Weights of a small contrastive image-text model: 35.7 epochs.
Rows from block 2 of the text encoder of a small contrastive image-text model, named by matrix and row number. Rows with one number within an expert belong to one neuron, the router's apart. Each number is 500 + 40 x the weight over its row's rms, rounded and kept within 0 to 999. All counts start at 0. Numbers have three digits each. After the name is the row's rms in percent of the matrix's.
After each expert's rows are labels from the 100 texts, of 14848, where the router gives the expert most weight on average: "fires on" is the input token at the peak. Only what is clearly more common there than usual is listed. The data: flat shapes of many kinds, plain or patterned, on busy backdrops. In brackets: how many of the 100, against the usual share in percent.
# router: router (text_encoder.blocks.2.mlp.router.weight, 8x256, trained with AdamW), inputs 128-255
# up: expert up (text_encoder.blocks.2.mlp.up, 8x64x256), inputs 128-255
# down: expert down (text_encoder.blocks.2.mlp.down, 8x256x64, transposed), outputs 128-255

# expert 7
router.7 102:476480548522538491551514498589485470510486438406528524580494493580485572437509491413515513447527576526458445455477427522539454515473559513467493545477500534388488508502472544564432477534491535457546483425446597461518507493526418526471524477532493445471499562511511528488462457500579486554501470473457456483464466564550483537548545501492496479497471494448537476519478467554539542539530
up.0 122:507517464603467496523554470550513480498542468486524442497610479527448492516516525446530504507491499430485531505494507456516492514471496511529492445396507479487434528491451551546422486530519500534565520467520501494519504436638461502536448505582522506543540457528533485425389608470447425538462513493494455452515479455518464505521521481500459518495565427506443469569514519531535509437581
down.0 110:546481531422487556452488540476498459431483456509465493539535459482469463509589466549535589495426552492499524468463473535506546526571482447508449555445544536449497488557483497434532454396446462467524507539506473522457490536567467540484567512418479495560519486494560542530536521457486503468483494502495446474532519487481483499516466510584503450531496478466494591438496508521493475547441
up.1 108:515466485462478508471527554485530530500495452501553454510502513530565553434481436460498479534462537473492526412503554579474444501518491502451500513471500512468506554465545478486482475568474499509465572489423460538540534506506539482455515530470579520460497495516496533526510477542512562490557526530398550416582505505518507454505570528502459534455454467545534446507511424433521491498473
down.1 107:493522506460429486476514556534513448497495483499541515496563402431548559464553447503478515498517443489541529536525478455583550498565496562532509498481496447523465573482539445515500471540475471479500509472507496549452449490503451539440511496562457488421493482504544524575545465442500511481515529574532549525415468505507504472471509492554516495559538509501498610509449471457517544446505
up.2 077:505496506464516472523561590514555494614517477540513475500522562525465530475544521496564568523417533466515583420557460463458563456495468485449483514457475469458532503488491507517488537437496479398451445504508596532525452530529436437467420576501472556464460466462511468514522484528515496516520489473539562502512580470474510458465439477492469536504440467468458453475516545487521440534517
down.2 082:552607487431510590499498560434530545539496491431505540499513530473507498558460440521478571594560526467510477542560453481491477524474487474459509462511525492474496446502512507550547461528516533473513468526481534496478555464457447493531447446502495584546511536496514548502511524460558392458471474488468501534505544533501528551531509452541462512462482504475526584482508570549476422458482
fires on: "h" (75 vs 1.6); "w" (8 vs 2.1)

# expert 3
router.3 073:428515485567460493485517490497516403451493510494502473514461494438506503463526537540451523466517529580508562484543498497612519473566496534476519494485493527397521530509445498522472518505457426557543486536550549547500533494472465514573431474507485490479455568598571568468435452520539513513461492461542534440545473466490512486494535461528491455487476506519506549490461480419571450506474
up.12 134:553483517619479463480481489492501485483513432510485478440488514494522434516442567541490485480493497484509478524560557505489480538464552546475509507464505572426477576519550545544447485539500511507544481512551545478476612457575420549471432465484478499504477527444517507549424533513559529511512508537571524487507486486548489439528518545482515411530455537467592569538465530545492499496469
down.12 132:458506525460525497466536495517450483482534509377527469505503440456549558491598438508462534508498463474483479490468474393570459529486470515544486515559517492485464539432526554569517461479487499499515476544576505489458556551468485550553490508481477507505536484424471554454488510532537504533490526432488485473588568530449529440521559495514404451488495470460478491485519401398539533622474
up.13 115:439503467454602495473474503485467457477545510579419473489482471446452502475503445495497513537534583547501489534473512483501525439562456482533483514527485502504526540501483437555523537500488477539495498528521474504498549588473462505519537557435522501556472551519427485548517427528487447463426546567467477512502477435533479565441507460482489524517525491540507489422453424427502488499492
down.13 111:556449462411534522521483538448451545413595468522501577493526448521482497476525565526524488496462439489485444503511542557500538485506500508542490557492498515505555525541498449486540454469493557469453481503508499507483598498508486492462518536493421507527496538556498487468517495525515541457586539462447570590442492469463490541553514508537481534493549498472488520533519527537485436552520
up.14 109:458557463508398507485529429510575508432495550506510467472478481532466441520482428517469553507505478472503524621533521443527506491539475508507515516499496524450534550576435453511515465502537482555481517513574446523421520465563507536540529484505495500494513478417537439546541492554434470488500476540447504549537498460515468545513539507450529520512588503510500451539583458478506494474519
down.14 113:460547516400528512499529569476517545481500483489479464565518526432478493481534539515484493527486517439517483445443521493475447513420479475585509469477497467472498569504445475483523485516509514471510585506565460514465507503419561522512565567521499462521456534461448595539459438500531437527522427502476439472506549538517464541460452508464528488516526561545536513454495493514469531507437
fires on: "l" (42 vs 4.9); "t" (21 vs 3.3); "x" (8 vs 0.3); "d" (7 vs 2.3)

# expert 4
router.4 100:514542498565500477514463496524556479511527594555454537447516512586484438563592558527527553477457557504503599440547564510493542499565534501507546543382509527473508460460499446503499509519459540549498409455439453458486502503485454504459454494451536464511508561480503490505543495511475470555527500545497548460494448500496543550474499484505565508455510483544513441486534527517519506551414
up.12 079:489503500520538476488544446552447531476498583558465536577599488458567411540493460473454488514448531470528497555502510559500479529491444558505547497493486555508493515479439470562527464468458511476468503552502435463490445440502467521556506530475527439547478481503529530469422501503458507494530461539491406528463509523462558532542497478537505537454434389490502557514530396508469565588445
down.12 081:547493565496432499410520437497521477504472523505502507482471525485499546459493510500500531493465436512513514520486508518459468553453474550521506521476534481519460526511493499460575464475352475515528505573505534502526523517522517473550408511467515500464485480558541476511491554507469481502462545456447582539545450441477391425545553469526509482472462489514521487446511421510558529462508
up.13 108:576507545493445527523482476446445483480540540521536536506523455553563577499529452544543533487572408513479474432470592505496472498546478518539522534493492455437540504565491519492534499474508519528493502529497471572528433486496445564423481495538458469444541483453522574560469556427445482530516527502450508505512474540450449586556526537483480435484559508512497501520457537519473472474463
down.13 107:512509483431534422516519491415482499530538450525439488495479507509455509523567483508550557466495603485426513487486459478504482493445485551458535588574498522561513476506534571452503489491449486510576499541461452479535553570494485406583469453546520571499441500495544549501420487461515520448557579575494482466526563523511468472500536494478493482493539474451478545443542478516502479561572
up.14 104:498549507475528534571515424491513506489528498550490516468547500487512458490520504511488528490403471557515554572546460550485543490451525583457466489476498535534526468456519420489517433493456473493527557469520446476495539447496506503525487449422486511514535449497554514529558573611491517536468475491441481441518517516513532509533517479470496576486527539490516497448494526515479611472421
down.14 100:447506469486434474555535477495492545426372517510491455541497518507408492445438464541568489486508457437512446498531515473450542456495526419489551509461499526495486500504541482513533519519545452497490490547476470451484470496463487482493420539516497354490504492453536500486586491504447549538569468510494515526481437494479478506460500543465476521487557449544547582504556527538499470425540
fires on: "i" (53 vs 2.9); "m" (30 vs 0.9); "g" (15 vs 3.1)

# expert 6
router.6 077:515458518584464542511467530513486483515518487427527412470513445569493496513508607491493516454501518521520502380539585560485584498531516547510491513511477522525459487473535483487482497506497471516532478487561515475530486458473482417484540471488526505506500535602645501498529454423512490510469512470555542444486501474505449513461515488512475512529471505515532427439435484517462528462412
up.0 120:436476497541581441508561494484499507460459474520445584431510607498539493399482562468451565504480441453520553525508537483529565437516454461466532400514536545481491487460440519446466514517553526475529586506515529520548485473559456507484538462495520551459519400539574496457486474531539466500510501499527463533417497478493468536544484439562456550519464443569523456597546450451449468512448
down.0 114:482493549451455457499506448508562485459469498518510456459450477475390506574522515463448512478459473479481498565535441508541509549491461534477524517517549565441505496549510536541515496497530555513534481532598502490484492500462554503431555444476479487465557478462483483532523507450513491500480469559540536516438535502484500488520512477461524529461505527465529412507374532515502580490467
up.1 081:495426480539497504490447508440459458555488461452509489414503483493526543529546549520538492508514432500552588517518540538509520509489513504483530537463510537508587504440529447536483497534468474527475492526494556597569447460552438446519480547529530525474499526479458540453484556547533480497455513544515531512469441517538470516552456479485484501503545444450516524437580465409488443500567
down.1 081:455516516524469495473452487425488525512467535461503504526471532421576512556471455474474518449467523529441451557498503437516500530503481606470486544557536528486453481443473518407514490511508486456519501564485430463486551522498468516515496445492476504469572508482490489539501469526524506515559495474473491484511561505529497495586527517438540480531581470510599461474476524458454491484533
up.2 111:495494439490520541459445500555540492505477474498474495498490450532472563515530520487523502486435608490466484452567562490508518545530415472486531485480536559518462505506479486489534553485512492493494501526492483438490532501440474481504515507469531520493449467576507462487407477489575486561516486529501564496485456513521384532491497476478560532484462494544509497436460529457476551563418
down.2 113:515506399520562510490529496479464495516495454504418489499515477518538559523570522483479470517456447507547481508554571476476589484598501479503542519493506481495560490457493525455527522499465451541462506486487526506484570557524484455529503492503529566460410470530492521450489556532477458543467520502466529564458543482520529444484577537421508498492481504511541499538549467444457513555454
fires on: "d" (34 vs 2.3); "o" (23 vs 3.9); "r" (21 vs 8.2); "c" (13 vs 2.6)

# expert 5
router.5 080:540510570484488499441506493458468435490511493515509444457512529498491463528494474517444483467469493501507509594424536474486455616517390425473524412440543501534468425491546526483504463419454559466452509544526496516484451494451434540481527503499515519513511453473491445534534433424468514502451527505576523505494504545499447459502486510581477496465531506571536477434438493436483474521550
up.0 093:576497482449599476442497511433462512478513521570570492543577475527499465516427554503524504557444500481416480503593429458491578515529504482470508472495528467485554532496525530470490522537484468506563518471501504419491589547491489428529562486516508486477523548484477555513454536523449480473501470518526460491467463480454455454485503496483565565495526522470504468537473532501517487469422
down.0 092:506538562496492434500426566514540520492503544460512548492476581576483516483453483544566529491499439469510429474515469482522527478459419557504525429486497527486545473518479490481518444497447498577450458505484526488516583448480500416547509526513514545496501433484506443576521503516551500491508384542501580508460566459502492467469552530466444481511508523526512492511485499487484496487520
up.1 095:537502473475507564540520442533583458542508533500585490444520486430495458526574490505442517458542453475464486533543485467438486557471493502491494493503460506463559473510437482486451536480540601420450526532546552470490501496514501562494393478513466519446452478532473467488446497457526501489542430485503612576458504600508462534495480504436555534492493522572458506471493476468488552485499
down.1 090:456597574570522466512501566519456507476511416453433458493469491493491501515441485548546461495462513468540559549436556482450524560531434514492499460560452497587466512432533543557529460504528445514493486526460485530508476529444453445447500522518570522521575514453471483480537463532418477518515524510517494489440477481465486578479439487436479393459546454508458484483512522520586439485496
up.2 093:491489492519462445435467463474531492538470500554460441538504529496467529453434467485481510549494512471550596544428470469484478495500527458455529509491443464402566578497556505478440510526427580519515552491582443477614504522533566543477557476484489518530510503530462498475483545445410492548471412479621531549513501558556460487453483485426508448507542463412453498492490490505544519499511
down.2 099:536479507484488473549540469471479471507533524523508580411459521447562471451492484475443450541435492474457472466466526478475494506524497495491493498472449448543516460498458528470536472509465501527545433522542454512568490532460470442493545482531539574426583505587425493507491535463536524417536510618462538513513556453531523532487522538505502518513445584506473542566510437433522542431521
fires on: "r" (25 vs 8.2); "c" (16 vs 2.6); "d" (13 vs 2.3)

# expert 0
router.0 093:441490570469501599485510588437407486478472447410536487495598565525510481482602546487541456543480495466462488526554532483513410499502450474468521526554519592523485465515516507505493523488479506525502460520514569507501564488482454502491498534532501523544522461482481427438507483460514479466490516572436493425540364538526515480519518493541419474468527494490513521536471473475495436531488
up.12 095:475483527466505499463535568486545489426449537522460563479498451531573502578495572440489564439512485506497509466589487567463495463514514471551481506448473520486434477463515524546456537509537496542424492491489503565420562511466533435484483440532564460471555505455547431516460550479462533531520553502485508510535467497549521511447478478489550456505449440439522446523542492473529494488498
down.12 105:493514564511490504514508490454548533526483450544464548489478526446480542526516462558519499530517506513488437564594460539470483585550550447417499507464462521481489473531503492554550450483558403497528502544514496457400418509544471473485485456484499399437434458491501474451558554453483519467528467529540537553500446548536556441530515520553526490487504496548508543478533449530490456432450
up.13 101:443449541455407512442485514460511508542512502500538538559533519496498529459516532549460532538493554559425506471481456423453488537443484527488485433488506511494527462499467477531570535539511580475568453600519546526542506486427499520465500540457563507465503540536513539496551575534514489510478549432514502456545551559440476452510515508530594510462536483498538526502516516538530524513525
down.13 101:516477466506452527614482412417526450465512548562525532514504536457499420505592520484506509495509522470443466549488478473532529514434521441436527495526530515489500506499413522521437506503519484512425464407421495511495414490562471485531512560504531556523485540566488511472531457432449507439537395511477399444455472526520443514552536518478541490461503498500519513478481462530568428493447
up.14 100:540539534569506473482562551572405524471521546529498543497478547542559437446423515482477509443510492462478528455494556496462492513518499576494473516545493451499474495475554503528474543533523500557467462516508482454570505514449439510521505501541455341496527485464539478570496465551473485542548522553544531462458500573442471494408478530485444500482477503547489422490498480559474519464499
down.14 101:498539513435497488559490511508507498485465465443503459456510475490615489477503444546537494541458461494476516556554510417438576420547508489539400507514529514527514517486510503492508480462491579525492509543472514500515528505448516526508520486438499567483532461465385483469469503517473526555497458527450485408473484507498482503504538568584497553495524484520533538616484513477455482502531
fires on: "i" (18 vs 2.9); "r" (17 vs 8.2); "p" (16 vs 2.4); "u" (13 vs 1.6)

# expert 1
router.1 077:519463501566541482504580547543480512535481546569521498457483564497532577450541493522507527443504547500546489509547438492534547442526481483464506486533463526484511519444533461605489414458452480508473481547462535517507512500515445473508498542520478457432490537537513541459500501561461469552464504517510569523542445469548482481455588500488593529521478392473522492459498589469517499537460
up.12 100:522599507470519576504544509556504507470475443570501537543428497461497475536539453551461524481514572525457534569448437433457548456462500476521483535441472451479489498462467524544483572510493537482461453416437493514538534490506494497559487531484529577493458518429432508471519515513485520496509547559544474507568517471526465508451503515507568559500506451549472499403605555510498515525530
down.12 104:502525433438459505471503545495515486473589434463493515567549472431625457518475516538591445552442499485514422442441454524516525521503524453512546499537486500518504529480456488468468470531565436512491475471527480472541544544473482468430454516464429452497460520513550592497529566509524470507561544432524485564458516497508526465480474485509583496580565532509487525486450522493517537519566
up.13 100:544470441533514509493479488498526519499460508481471426483474540470408539480531508508499511456564498478534518498477454526541578489490517424534513551484464511504432478474488539464507453473518500508543466515509460497526473524503550479524480501541567524485524443513490478569546436520466433493481500465547430523499524466486488620490497565615525541474587494497499472440502548512492416466553
down.13 101:550457567535464491541489488513449512497541492467462482536526390545585594541494567490624482530448489539540515405490498581529525491512508491513473547438476524467564510529457482507568514511472507490444466581504522404510502527537461530480485462537480510451475539549587437519492548457481538502469512484529536459514414478522572493484462492524576502503503497560605468474543524473472524530464
up.14 109:502519471496525504440420476494537504426483485534499473488539545587503591397523470491564500493461471499484539552465530559554478455485524405531508464501558546540398516480380506521547479484471511490532445492552554472525531474459466441562549515475460511511476528468570451509499573515535509579505511464473512458426477483512576497562543587592509463471471465478505489569521451480506487504503
down.14 111:529480569448535533539503547495538499493520454454484501564485515445506529499497435513546518496517554480465441472616526560526463478578469422466483518522496529496481541569526522458498520517502480549508483513479537502463502534435444488581516473502541545569464494479391490423487514497480544453483508531466426447507496573591534504493442441492456509411499519504533502490508465448517493499434
fires on: "c" (74 vs 2.6); "x" (25 vs 0.3)